python train.py --model="image captioner" --dataset="views of escape-time and Newton fractals" --train_examples=72500 --image_size=40 --crop_scale_min=1 --horizontal_flip=true --translate=0.12 --tokenizer="char" --vocab_size=31 --encoder_arch="vit" --encoder_norm="layernorm" --encoder_norm_position="pre" --encoder_activation="gelu" --encoder_mlp_ratio=4 --encoder_head_dim=32 --encoder_fused_qkv=true --encoder_bias="all" --encoder_qk_norm=false --encoder_parallel_block=false --encoder_inner_norm=false --encoder_moe="top_k" --encoder_drop_path=0.1 --encoder_num_experts=16 --encoder_moe_every=2 --encoder_expert_mlp_ratio=0.5 --encoder_experts_per_token=2 --encoder_shared_expert=false --encoder_patch_size=[4, 4] --encoder_conv_stem=false --encoder_layers=8 --encoder_width=256 --encoder_positions="sincos" --fusion="cross_attention" --decoder_width=192 --decoder_layers=8 --decoder_norm="layernorm" --decoder_norm_position="pre" --decoder_activation="gelu_tanh" --decoder_mlp_ratio=4 --decoder_head_dim=32 --decoder_fused_qkv=false --decoder_bias="none" --decoder_qk_norm=false --decoder_parallel_block=false --decoder_inner_norm=false --decoder_kv_group_size=2 --decoder_positions="rope" --decoder_cross_attention_every=1 --decoder_tie_embeddings=true --residual_init="none" --optimizer="soap" --beta2=0.999 --lr=0.0017 --beta1=0.95 --shampoo_beta=0.999 --eps=1e-08 --precondition_frequency=25 --max_precond_dim=1024 --one_sided=false --adamw_lr_other_params=0.0015 --steps=13900 --batch_size=256 --epochs=49.1 --lr_schedule="cosine" --final_lr_fraction=0.01 --warmup_steps=690 --weight_decay=0.06 --adamw_weight_decay_other_params=0
Rows from block 5 of the image encoder of a small image captioner, named by matrix and row number. Rows with one number within an expert belong to one neuron, the router's apart. Each number is 128 + 32 x the weight over its row's rms, rounded and kept within 0 to 255. All counts start at 0.
Before each expert's rows are labels from the 100 images, of 14848, where the router gives the expert most weight on average: "top examples" is what is common among them. Only what is clearly more common there than usual is listed. The data: views of escape-time and Newton fractals. In brackets: how many of the 100, against the usual share in percent.
# router: router (encoder.blocks.5.mlp.router.weight, 16x256, trained with AdamW), inputs 128-255
# up: expert up (encoder.blocks.5.mlp.up, 16x128x256), inputs 128-255
# down: expert down (encoder.blocks.5.mlp.down, 16x256x128, transposed), outputs 128-255

# expert 4
top examples: cubic Julia set (27 vs 11.1); Julia set (25 vs 9.9)
router.4 [ 90  77 122 161 133 146 159 147 117 140 120  88 166 181 113  88 119 103 115 107 147 124  82 109 146 103 164 121 145 140  45 156 118  73 127 104  71 130 122 112 166  70 184 160 122 126 170  98 117  73 166  77 140 112 105 162 100  78 127 126  77 103  98  52 141 179 172 155 113  95  90  83 117 148 138 129 197 156  88 148 156 148 180 150  65 142 153 148  97 135 162 115 139 140 138 154 109 127 128 151 159 142 147 131 140 133 148  63 136  99  74  92 173  98 121 128 170  89  99 168 125 162 177 142 140 128 138 159]
up.2 [100 132 127 144 113 117 139  89 125 128 198 162 136  83 144 121 104 179 125 136 209 105 113 181 127  96 111 182 181 118 142 187  78 151 173 102 109 107  82 150 125 129 185 173 124  95 162  81 124 135 121 117  95 110 143 160 132 171 177 148 118 165 156 154 133 171 141 104 152 165 115  81 125 189 188 161  93 111 148 113 112  87 112 136  92 124 147 180 139  99 193  88  85 193 123 193 114 169 141 116 134  93 111 127 186 109 119 222 125 110  72 180  43  93  99 121 113 100  90  91 137 154 124 175 117 122 103  84]
down.2 [111 122  89 121 147 171 134 128 128 132 155 130 103 134 135 184  85 139 143  95 114 146 134 101 123  91 120 155 136 104 105 139  55 108  74 167 124 128 204 132  83 194 117 151 147 122 178 191 150 111 104 155 105 129 130 113 122 163 114 132 144 130 152  99 106 120  54 113 177 120 100 126 112 176 154 110  38 154 119 113 155 120 117 131 137 105 130 131 156 130 116 133 152 105 114 157 101 124 133 113  89  61 155 113 151 144 133 143  93 108 144 170 148 174 137 183 124 181 122 124 111 108 152 183 186 180 142  96]
up.3 [110 118 117 108 124 174 142  53 136 125 120 103 102 141  53 120  96 122 122 161 159 111 148 155 100 142 176 164 165 141 146  71  89 148 164 115 190 104 112 139 124  97 192 141 108 145 194 195  80 205 132  89  94 151  89 168  67 149 152 125 118 111  93 143 168  72 121 126 100 126 141 109 106 102  88 126  79 165 103 136 116  86 106 122 154 177 204 133 122  83 167 136 165 116 126 185 158 123 139  97 165 132 111 113 134  88 113 113 206 131 152 118 113  68  81 126 140 131 168 194 141 159 151 134 122 131 158 105]
down.3 [167 147 149 161 105  83 154 155  78 111 100 149 127 141 141 131 104 121 131 104 134 140 161 112 125  89 140 167 163 149  93 150 116  64 116 163 137  85  98 206 121 150 153 113 152 125 126 137 171  89 198  91 105  96 152 124 168 123 116  64 151 145 112 146 127 136  87 122 201 114  57 166 184 137 128 153 123 140  56 164 143  82 105 100  73 135 103 102  95 100 139 151 159  98 128 107 117  68 124 140 142 126 107 122  99 136 156 141 140  93 159 126 141 101 142 137 148 129 107  68 154 155 106 146 182 133 136 166]
up.4 [137 116 174 104 103 142 123 114  79 161  74 146 139 134  27 120  82  95 128 165 102 109 111 153  89 140 137 157 132 100 115 109 143 128 165 121 145 114 142 100 116 130  80 120 148 144 133 175 104 146 104 156  79 134  88 143 121 139  80 156 119 163 151 201 145  55 143 131 123 180 141 217 112 104 145 138 113 123 142 103 107 158 132 191 115 123 143 137 142 145 142 111 162  84 125 147 137 111 115  70 163 176  65 112 176  68 153 164 129 181 156 202 134 124 139 159 120 135  93 139  75 148 168 132 125 143  91 104]
down.4 [126  96 133  60 119 107  94 131  92 155  70 134 101 187 148 137 152 129  97 107 140  96  88 127 116  78 142 195 177 149 115 104 228 162 150 206 105 142  80  79 126 126 150 104  89  96  99 129 119 108 131 141 195 118 164  89  97 112 146  88 148 118 115  56  65 133 147 127 167 146  62 123 150 167 127 167 107 158 109 135 165  82  83 122 134 197 136 143  81 131 146 155 116 125 142  99 124 160 163 137  89 133 122  98 126 138 153  89 115 115 170 132 111  55 174  90 152 125 108 144 166 208  95 102  99 158 129 124]
up.5 [195 164 156 119  90 152 119  99 174  43 133 172 142 102 146 161 152 145 134 133 130 144 130  80 116 122 158 183 171 151 145 140  77 144 172 135 111  87 157 113 137 131 171 175 132  70 116 105 133  58 157 146 101 150 132 109  95 144 106 153  84  86 152 149 124 128  99  81 175 109  69  85 111 168  96 105  56 119 136 152 111 129  94 129  96  86 141 193  74 125 129 119 125 168 116 154 116 163 152  87 129 102  78  95 140 120 130 177 158 149  73  97 101 147  58 141 115 124  94  65 141 125 199  93 155 146 123 134]
down.5 [129 148 134 142 108 105  73 108 119 183  89 148 121 102 105 128 146 135  97 164 147 135 110 149 119 115 155 111 118 105 127 147 163 148 142 100 108 135 211  96 112 169 138 155 136 102 102 166 120 154 173 230 113 131 139  51 125 143 151 132 134 142 173 169  92  85  80  69 132 179 135 174  65 118  66 136  86 152 147  89 113 116  81 118 158 134 190 202 118 170 163 154 135  97  87 153  88 157 218 106 108 158 161 139 132  80 100 124 151 105 134 157 135  82 163 138 138 187 153 130 103 110 151 113 126 173 135  75]
up.6 [ 99 119 112 107 135 120  87 169 131  84 135 141 168 123 161  86 104 105 108 102 129 132 199 164 168 117 145 135 101 156 122 120 132 121  78 110 117 136 151 163  80 146 102 145  76 138 180   6 131 153  71 163  95 118 150 171 165 107 124 103 139 121  78 116 168  98 125 152 113 145 153 154  96 176  77  97 130 102 137  92 140   4  75 168 110 203 191 126  92  94 183 124 172 109 192 114 116 148  98 102 197 109 112 120  69 120 188  95 115 100 154 168 165 122 119 133 166 139  92 153  68 137 125 109 172 112 104  83]
down.6 [124 182 114 167 109 103 167 138 116 138  86 133  95 102 133 136 101  88 124 139 109 198 182  67 105 182 151 138 108 113 141 131 160 145  94  94 143 120 102 164 108 144 115 106 112 189 161 115 123 165 103 144  95 141 126 168  89 163 156 121 198 170 167 190 111 160 185 193 123 158  95 104  86 142 114 196 114  88 135 146  99 120  82  83 142 175  88 137 105 138 126 120  61 131 152  83 143 165 133 145 144  96 152  80  95  91 163 122 165 138 152 164 151  85 145 225 164 177 149  92 123  86 121  96 102 107 180 119]

# expert 15
top examples: vivid (33 vs 14.4); Newton basins of three roots (31 vs 11.1); quartic Julia set (31 vs 11.2)
router.15 [156 149 162  76 122 173  97  95  90  98 122 128 122 137 162 101 101 101 156 129 139 141 165 143  92 140 123 189 141  93 106  99  75  75 103  68 134 157 139 156 199 126 125  79 178  71  95 112  89 152 145  77 103  73  67 145  92 111 150  76 120 125 104 142  93 138  72 183  79 109 108  81 152 141  87 123 196 116 135 142 111 140 106 146 181 131 141 138  95 170 121 154 124  97 166 108 134 121 168 124 181 138 128 119 117 164  99 124 159 113 103 129 115 125  91  98 177 141 156 157 113 100  84 122 171 114 151 158]
up.2 [110 152 111 194 114 140 111 124 137 161 167 121 115 134 185 150 182 154  86 216  74 116 131 154  95 105 136 105 134 149 133 102 118 123 129 121 116 119 161 132 142  77 108 188 127 111 148 122 156 113 112 180 140 126 160 107 150 133 112 148  63 110  84 138 156  86 148 129  89 119 172  79 102 171  70 160 103 115 133  75 161 107  74 117 127 162 121 122 129 157 170 154 142 145 134 107 109  66 100  96 202 111 152 101 113 190 125 156 137 121  86 114 125  62 115 144 128 125  77 110 151  93 173 141 152 141 104 133]
down.2 [141 152 111 156 131 176 132 121 129 134 135 136 152 139 163 112 127 135 194  74 119 103 183 105 128 128 114 100 132 124 155  97 109 105 124  93 139 112 114 122 120 132 128 107  97 166 121 135 146 157 131  97 128 113 110 141 165 140 117  93  85 146 191  95  89 124 147 126 112 127  71 123 135 156  93 138 121 145 201 139 189  68 137 179  84  96 109  76 112 150 129 155  67  80 102  95  76 131 158 137 155  46 171 186 107 162 181 111 104 109  89  98 129  88 197 159 100 160 123 116 135  76 157 120 150 146 164 140]
up.3 [107 141 166 106 129 136  97 106 156 133  92 127  83 125  92 128 117 146  72 162 116 124 189 130 129  89 170 164 158 129 134  80 111  90 141 157 120 195 132  86 137 120 157 113 119 107 173 119 118 155  85  88  98 131 110 120 108 114 132 101  96 121 155  88 185 110 160 161 110 167 125 143 202 112 128 103  97 119  96 107 149 114 103 135  88 161 115 154 192  85 138 136 120  92 108 162 138 114  97 183 162 130 112 100 144 100 108 155 120 132 155  97 100 109 122 107 113 130 134  95  49 157 126 115 162 126 116  94]
down.3 [ 99 157  34  87  94 112 113 115 153 144  88 122 143  81 140 149 118 127 148 108 124 147 116 144 115 129 128 126  64 128 140 102 175  83  84 159 120 126 153 191 120 133 125 129 120 138  81  73 174  88 125  88 103 145 112 134 102 163 122  93 145 133 142 128 122 102 174 133 111 111 137 107 115 211 111  92 163 135 115  28 156 123  89 178 149  76 126  85 104 148 175 174 138 192 153  92 140 129 171 135 160  39 118 155 140  69 106 205 115 122 114 132 138 123 120 149  94 135 137 198 173  95 133 148 118 119 123  73]
up.4 [152 119 110 136 130 130 146 124 125 164  95 206 137 186 118 144 117 101 121 127 151 144 133 150 156 109 125 121 122 146 108 133 163 148 144 120 156 105  86 153 125  99 114 113 173 108  79 100 184 194 138 105 109 178 114 106  72 155 128 107 123 140 146 141 193  83 170  91 134  96 165 168 153 118  79 117 123 105 149 155 116  49 165  74 139 142 108 114  82  63 148 122 113 154 117 141  84 137 133 190 123 125 103 124 171 124  81  64 168 121 125 139 142 159 106  76  72  98  80 101 144 145 126 203 137  48 136 129]
down.4 [ 65 172 111 149 105 167 100 151 143 146 129  86 177 138 115 175 140  51 191 147 100 150 141 142 102  72 152 101 103 107 196 167 158 137  77 161  84 155 138 125 159 136  35 173 118 103 127 183 125 149 121 121  75 121 163 116 130 116 100 117 169  91 149 205 159 111 142 149 131 181 145  89 173 134 105 161 160 119 105 151 100  84  66 124  95 157 200 115 101 143 156 144 149 103 104 136 104 108 120 138 111  96  97  50 187 119 133  94 139  61  74 177 220 128  93 119 137 104 108 130 161 149 127 110 107 151  91 145]
up.5 [141 139 148 149 151  52 106  92 142 104  97  98 128 118 193 155 142 121 115 165 113 174  96 129 177 133 122  94 169 107 149 106 151 111 165 129 146 143 124 171  98 166 100 166 110 100 125 162 155 146 110  72  98  82 152 133 166  64 115 156 157 150  49 108 120 108  56  74 158 171  83 180  72 136 100 200 148 115 141 174 146 132 208 131 125 143 149 135  92  70 132 171 118 164 172 110  96 126 100 132 122 108  89  90 137 105  88 174 114 186 145  77 143  86 164 109  93 154 188 160 157 131  93 126  81 173  93  40]
down.5 [112 128 140 126 136 101 179 100 126 106  91 103 110 133 104 150 125 140  92 150 155 139 163  96  88 112 163 139 152 138 133  98 109 206 135 145 105 144 132 154 125 118 127  82 138 119 114 114 135 174 100  68 120 121 134 141 188 154  89 177 224 143 102 103 132 105 129 150 112 181 109 132 110 110 142 104  82 169 134 123 117 157 126  73 119 144 129 120 113 140 100 109 153 123 116 141 144 137 171  89 130 204 128  96 133 104 106 160 126  17 127 149 147  78 123  82  70 160 121  93 100 162 134 192 166 111 176 107]
up.6 [201 127  67 127 178 116 121  95  91 191 179 151 116  89 127 126 147  99 128  98 125 120 191 129 190 126 155 154 149 164 166 140 124 121  95 102 156  99  88 109 103 156 157 121 148  94 113 163 140 122  99  87  61  84 107 183 127 203 134 116 105 166 113  79 178  97 112 163  94 101 119 131 115 123 134 135 138 158 115 104 117  86 124 129 127 108  95  90  70 123 162 145  78  55  81 162 116 164 187 113 133 151 116 141 153 128 117 165 101 112 156 204 156 126 145  85 138 134  99 118 100 154 134  71 164  89 108 113]
down.6 [110 172 133 159 131  71 111 118 182 174 142 147 178 211 176 139 110  86 160 150 172 191 111 142 148 106 113 168 115 127 139 113  81 126 117 130 127 115 147 125 135 142  91 129 141 111 158 100 132 157 181 155 141  95 137 128  65 129 173  59 141 140  90 144 129 157 105 112 126  98 113  86  64 138  99 123 129 140 101 129 149 129 111 183 130  85 120 159 160 110 136 193 122 107 110 200 177  54 133 145  62 120  86 108 130 166 112 131  83 209 109 119 107 104 147 121 111 100 131 107 110  50 153 110 153 177 135 115]

# expert 2
top examples: pastel (49 vs 14.2); sine Julia set (42 vs 10.2); Newton basins of five roots (42 vs 12.9)
router.2 [ 99 104 116 140  94 113 137 190 123 135 116 149 144  91  95 101 103 133  53 112 170 121 104 101 166  88 169 108  93 143 170 177 197 212 182 195 109 107 129  68  96 104  88 170 113 147 154 166 162 122 117 201 133 105 144  68 141  88 133 136 106 124 152 154 163  96 160  68 150 138 146 168  83 124 175 125  89 120 120  68 154  70 124  63 111 119 160 151 139  92 145 163 167 136 133 184 107 167 107 188 111 110 135 120 113 110 164  93 128 128 140 190 103 130 159 121 117  97 109 125 134 140 151  97 173 178  94 140]
up.8 [124 142 152 152 131 124 114 103 146 131 129 173 157 106 121 111 132 134 122  67 115 173 132 144 184 106 120 129 157 150 144 113  74 166 111 173 156 119 104 144  61 113 126 161 183 143 116 125 147 156 135  83 113 153 167  81 160 186 111 171 146  87 144 117 165 195  50  78 133 140 145 163 167 130 143 185  98 151 158  83 156 100  63  93 118 145 125 138 132 115 139 123 114 152 128 127 157 150 137 145 167 120 127 125 128  87 137 145 115  92 143 144 114 131 130 123 101 156 113 110  66  49 193  88 121 109 140 136]
down.8 [137 109 136  98 126 125  99 197 132 134 155 114 141 196 103 163 107  72 155 131 184 164 122 137  91 131 149 116 121 146  93 124 168 114 126 113  88 155 126 166  79 129 136 108 179  83 105  86 139 181  99 100 152  86 137 129 110 165 191 161 117  41 149  79  65 148 131 130  97 135  97 121 139 123 161  79 160  96 111 162  32 130 142 155 151 162 143 153 110 131 147 138 117 155 123 118 166  78 108 129  88  58 132 104  57 140 120 171 129  60 138 145 109  75 146 107 154  66 111 170 197 118 117 108 118 173 139 114]
up.9 [131 176 114 110  91 120 121  95  80 119 109  98 116 160 146 180 108 130  91 226 142 160 120 163 104 127 130 126 161 141 126  97 109 148 129  97  85 157 151  98 127 153 113 100  67 205 152 135 100 171  88 149 116  68  99 115 145 124 100 137  78 133 150  90 138 103 179 175  94 132 149  89 143 134  63  72 130 130 121 166 114 108 142 105 162  79 179 128 116  90 104 134 150 126 114 121 161 196 111 138 151 194  70 108 129 141 147 134 110 161 131  60 136  92  85 119 111 148 114 125 112 112 103 155 130 145  87 105]
down.9 [160 149 187 110  69 100 124  79  85  76 114  86 152 113  85 156 109 142  97 123 147 124  97 118 157 130  61 157  50 156 130 147 169 141 137 189 136 124 154  70 172 106 121 151  69 185 151  75 118 139  75 197 109 162 102 113 165 108 170 127 110 155 121  99 107 110 167 166 141 116 145 164 124 109 124 111 174 150  83  81 161 176 171 125  89 132  67  92  68 106 116 171  81 116  79 103 106 109 116 153 146 102  75 132 127 114 150 117 154 129 166 188 115 117 106 162 129 207 127 150 111 157 162 123 124 157 134 138]
up.10 [ 96 169  82 161 167 100 111  48 195 131 113  76 131 173 157 115 145 115 162 129  60 110  92 101  96 179  99 183 135  98 109 116 171 140 193 126 124 106  92 146 169 103 135 182 165 132 146  80  72 105 103  98  93 156 143 135 122 180 154 167 108 148  67 148 130 167 154 136  91  80 118  88 102  71 166 164 149 100  92 158 133  54 143 142 148 155 107 138 132  68 122  50  95 119 154 158 139 101 148 108 143 118 130 163 109 153 136 112 120 130  75 147 175 140 117 131 152  93  89 131 131 177 132 104 106 109 121 168]
down.10 [ 93 125 109  65 130 113 116  97 183 106 162 137 154 140 204 132 182 135 126 139 137 104  85 149 136  92 138 129 123 132 154 166  79  79 116 104 132 129 157  83 133  97 122 130 109 180 174 105 157 162 139 116  87  76 150 149 138 150 138 129 157 222 136 103 121 134 141 154  65 102  74 148 123 109 134  91 136 146  96 103 126 124 111 155 197 127 148  94 162 179 128 109 117 140 118 107  99 106 184 150 114  84 135 117 101 128  93 149 137  84 136 164 131 132 115 121  95 136 193 126 178  91 119 141 140 164 133 126]
up.11 [134  84 162 132 149 126 189 138 135 135 124 135  66 153 116  85 139 132  80 121 140  76 120 137  73  92 112 126  88 164 107 110 140 163  85 133 143 132 146 113  88 109 127 111 167 123  95 124 154 127 109 145  69 142  94 126 123 119 114 150 180 119  76 125 122 140 146 180 150 137 100 130 103  69 144 162 210 135 133 113 150  93 145 144 118 101  91 136 157 132 135 156 159 101 136 130  65 133 131 151 153  93 122 152 108 101 117 153  69 150 149 136 169  91  96 115 154  77  96 171 104 129  73  76 144  99 160  65]
down.11 [ 95  89 172 150 132  94 118  73  95  69 104  82 138 161 126  94 109  96 153 120 208 138 128 102 156 126  94 178 149  99 161 129 102 173  97 124 129 171 143 108 140 159 176 106 160 114 157 120 126 112  80 168 134 178 133 134  38 161 146 101 187 125 184 124 120 161 165 122 114 141 130 136  80 136 144 126 155 101  68 150 114  75 143  92 105  82 110 147 111  99 166 114 125 123 131 157 130 108 154 117 129  84 147  91 157  71 199 165 125 153  95 117 150  81 121 107 171  99 178 102 152 108 130 128  97 119  99 149]
up.12 [ 75 138 153 116 101 132 101 146 146 144 152 141 128 128 149 141 118  53  82 128  74  93 156  80  97 100  64 141 106 112  77 177 128 143 190 104 122 134 116 155 136 162 146 124 114 129 150 138 118 121 115 131 148 108  75 137 117 143 152  82 142  67 114 153 155 139 125 183 100 153 176 131 170 115 135 108 142 135 131 136 102  99 153  93 122  65 153 122 108 156 119 115 125 107 154 137 130 130 118  67 121  73 130 138 112 206 118  83 139  90 178  95 125 154  40 136 123 200 107 118  83 106 131 122  73 172 131 136]
down.12 [128  56  98 130 132 173 132 107 108  55 139 136 122 125 128 136 158 129 100 143 132 116 124 104 153 125 162 129 159 103 174 132 175 100 119  50 132 197  91 225 169 115 133 106  85 169  67 124 158 136 115 119  94  98 144 113 148 100  58  40 158 152 109 116 118 200 142 118 160  92 140 228 207 157 101 126 114 112 105 111 125  87 148  97  88 176 115 128 124 165 108 201 140 110 144 144  87  98  88  87 113 108 150 101 177 150 110  92 103 139  93  86 150 189 139 127  73 155 168 125 145 152 116 143  78 105 173 140]

# expert 6
top examples: cubic Julia set (38 vs 11.1); Julia set (36 vs 9.9)
router.6 [111 101 139 146 131 117 186 117 135 120 159 149 145 118 137 158 161 128  93 103 141 101 195 127 106 152 124 148 152 153 141 128 134 116 116 140  97 117 128  93 130 176  68 129 110  95 186 144 233 129 127 165 154 179 124  82  71 143 146 169 128 161  87 156 193  99  92 116 132 166 131 123 145 117  71 124  96  79 164 138 178 147 150  92 165  65  87  99  88 113 154  95 100  93  97 150 175 132 105 134 148 108 124 128 118 107 121  84 123 149  88  89  95 141 194  58 146 104 174 118 156  79 127 109 114 207 144 139]
up.2 [172 172 134 174  75 211 164  85  98 130  81 136 156 147 126  92 112 100 119 124 177  44 130 154 107 141  97 148 118 156 113 153 104 119 128 136 146 131 125 189 119 138 159 135 117 119  68 147  95 143 196 148 107  92 133 124 142 109 114 106 144 135 151 149  75  76 159 145 160 155 152 128 157 127 137 124 156  95  61 185  97  81  56 134 149 153 111  85 102 115 128 146 131 151 104  96 166 113 150 142 129 138 150 128 178  83 111 123 122 125  48 140  66 195 180 107  82 162 168 167 179 123 162 113 132 171 131 107]
down.2 [ 91 117 112 117 151  71 129 148 160 114 187 130  85 142  98 173 156 159 117 108 133 141  85 188  90 110 141 127 159  99 120 130 152 116  73 162 155 116 135 136 102 197  99 141 159 115 134 108 125 155 128 147 103 156 108  89 173 196  96 129 138 149 118 104 129 108 161 111 122 144 138 147  61  89 130 126 125 116 119 113 138 128  91 163 109 109  50 116 152 163  93 126 169 129 163 196 159  99 174 177 117 127  93 107 162 123  85 106 168 160 100 208 159  66  97 121 128 130 124  55 122  85 146 114 109 106 143 131]
up.3 [ 72 118  78 135  92  92 147 144 190 161 191  46 129  95 159 118 181 186  96 111  78 135 163 141 134 138 177 155 155 161 127 115  96 153 128 140 110 125 134 103 159 150 217 129 130 109 157 188 180 139 179 108  68 113 176 104 151 108 130  97 134 149 145 133 154  81  90  82 152  89 164  67 179 142 139 108 143 144 104 112 191 123 150 150 179 141  88 128 112  90  96 183 129  78 123  79 121 213  93 105 130 190 141 125 164 165 117 104 126  76 101 121 131  96 103 154 131 130 113 109 148  64 139 105 159 148 144 153]
down.3 [133 131 149 119  91 109 116 137  26 144 158 117 130 127  90 126 190 109 100  91 165  91 177  78 173 176  99  99  87  80 108 128 127  83 162 102  79 155 119 143 116 131 133 150 154 168  87 130 215 129  85 167 196 115  93 183 103  85 113 122 117  84 140 161 169 168 119 121 115 129 126 144 107 115 133 136  91 165 120 169 142 116 153 101 113 147 176 123  84  86  85 122 118 141 133  86 119 127 109 113 102 122 176 150 143 140 134 139 191 105 134  89  68 195  37 152 173 111 120  99 134  91 150 123 131 118 109 155]
up.4 [144 145 143  79 150 128 124 107 145 103 126 129 137 123 148 146 109  94 179 117  73 115 144 120 182 136 144  53 220 129 112 156 133  90 156  62 134 130  77 103 131 192 139 137 121 124  85  65 106 129  65 113 153  84 143 133 155 115 171 104 130 184 160 105 118 186 122 184 149  81  77  97 123 128 141 169 122 154 190 120 154  94 161  93  62 110 167 121 146 187 170  96 161  72 120 127 195 112 117 141 193 103 108 154  89 130 130 117 136 160 127 125 113  88 132 165 136 121  86 181  84  93 104  83  43 112 112 117]
down.4 [114 149  96 169 115  88 186  78 186 125 150 129 130 103 110 127  95 154 113  92 121  96 109 104  80 152 118 132 125  72 134  96 145  96 118 108 110  74  87 167 147 135 128 156 192 140 145 104 115 123 122 152 100  85 162 160 131  87 158 111 168 147 146 149 138 158 106  74 151  56 125 105 154 127 110 194 129 143  95 169  78 113 138 106 148  90 117 126 118 141 175 117 174 163 140  81 180 158 238 147 120  71 166  99  66 137 132 155 164  87 182 121 184 138 152  59 103 189 177 100 101 111 124 107 132 153 145 118]
up.5 [150 136 148 107 127 122 155 135 172 118 136 114 177 115 100 126  85 103 159 120  96 128  91 143 168 100 199  99 125 170  98 182 121 136 151  90 130 134 160 158  67 118  93 167 139 134 120 114 103 157 144  38 125 168  88 141 101  51  57 153 124 164 126 140 102  67 122 140 173 123 171 154 115 145 131 124 130 133 128 112  79  84  47 103  91 113 162 123 140 114 144 127 160 100 123 137 131 155 156 140 142 164 161  95  64 107 182  73 115  86 138 179  73 182 110 198 101 122 115 139 129 160 182 102 158  87  87 107]
down.5 [141 213 121  87 175 118 153 146 153 101 134  98 171 120 146 132  89 121 149  92 124 121 126 174 132 101  97 100 121 138  95  71  84  79 134 120 190 131 115 130 180 121 117 152 116  98  97 111 140 170 127 110 160 138 127 100 132 130 179 108 126 152 112 105 146 104 128  53 126 159  79 166 143  93 139 112 148 119 133 159  96 127  84 166 158 132 115 133 107 150  91 156 165  62 114 176 144  89 166 100  76  82 139 114 131 133 168  74 143 135 183 163  97  88  95  86  78 126 126 145 155 148 139 131  84 127 160 129]
up.6 [139 104 110 133  67 183  95 110  52 109 128 168  97 112  92 102 143 116 114 134 139 189 117 134 114 166 173 104 134 113 180 132 142  28 152 125 165 146 175  84 159  89  99 177  88 184 121  63 143 153 114 144 114 163 146 102 182 133 169 141 158  79 133  97 149 192 123 108 166 170  69 107 116 155 204 146  94 111 103 169 120 107 104 153  79 150 133 176  75 129 161  85 119 124 147 111 151 181 113 125 124  86  87 115  93  62 155 127 158  99 106 215 151 101 168 165 126 155  82 135 120 121 106  83 181 104 149  89]
down.6 [143 214  94 154 134  79 135 176 162 190  94 124 127 174 114 192  88 100 154 103 141 174 141 132 116 163  75 128 122  83 120 101 151 199  96 118  77 166 170 102 120 127 109 139 132 111 142 107 148  70 155 124  87 107 157 132 161 105 158 141 136 121 136 107 160 137 154 128 182 138 168 126 136 110 168 173 184 154 138 192 149 163 134 157 137 147 111 121 167 140 160 139 123 136 102 111 100 159 140 137  52 164 185 148 115 140 134 106 100 117 120 177  97 156 145  60 104  98 132  97  57  47 116 110 173  64 186 101]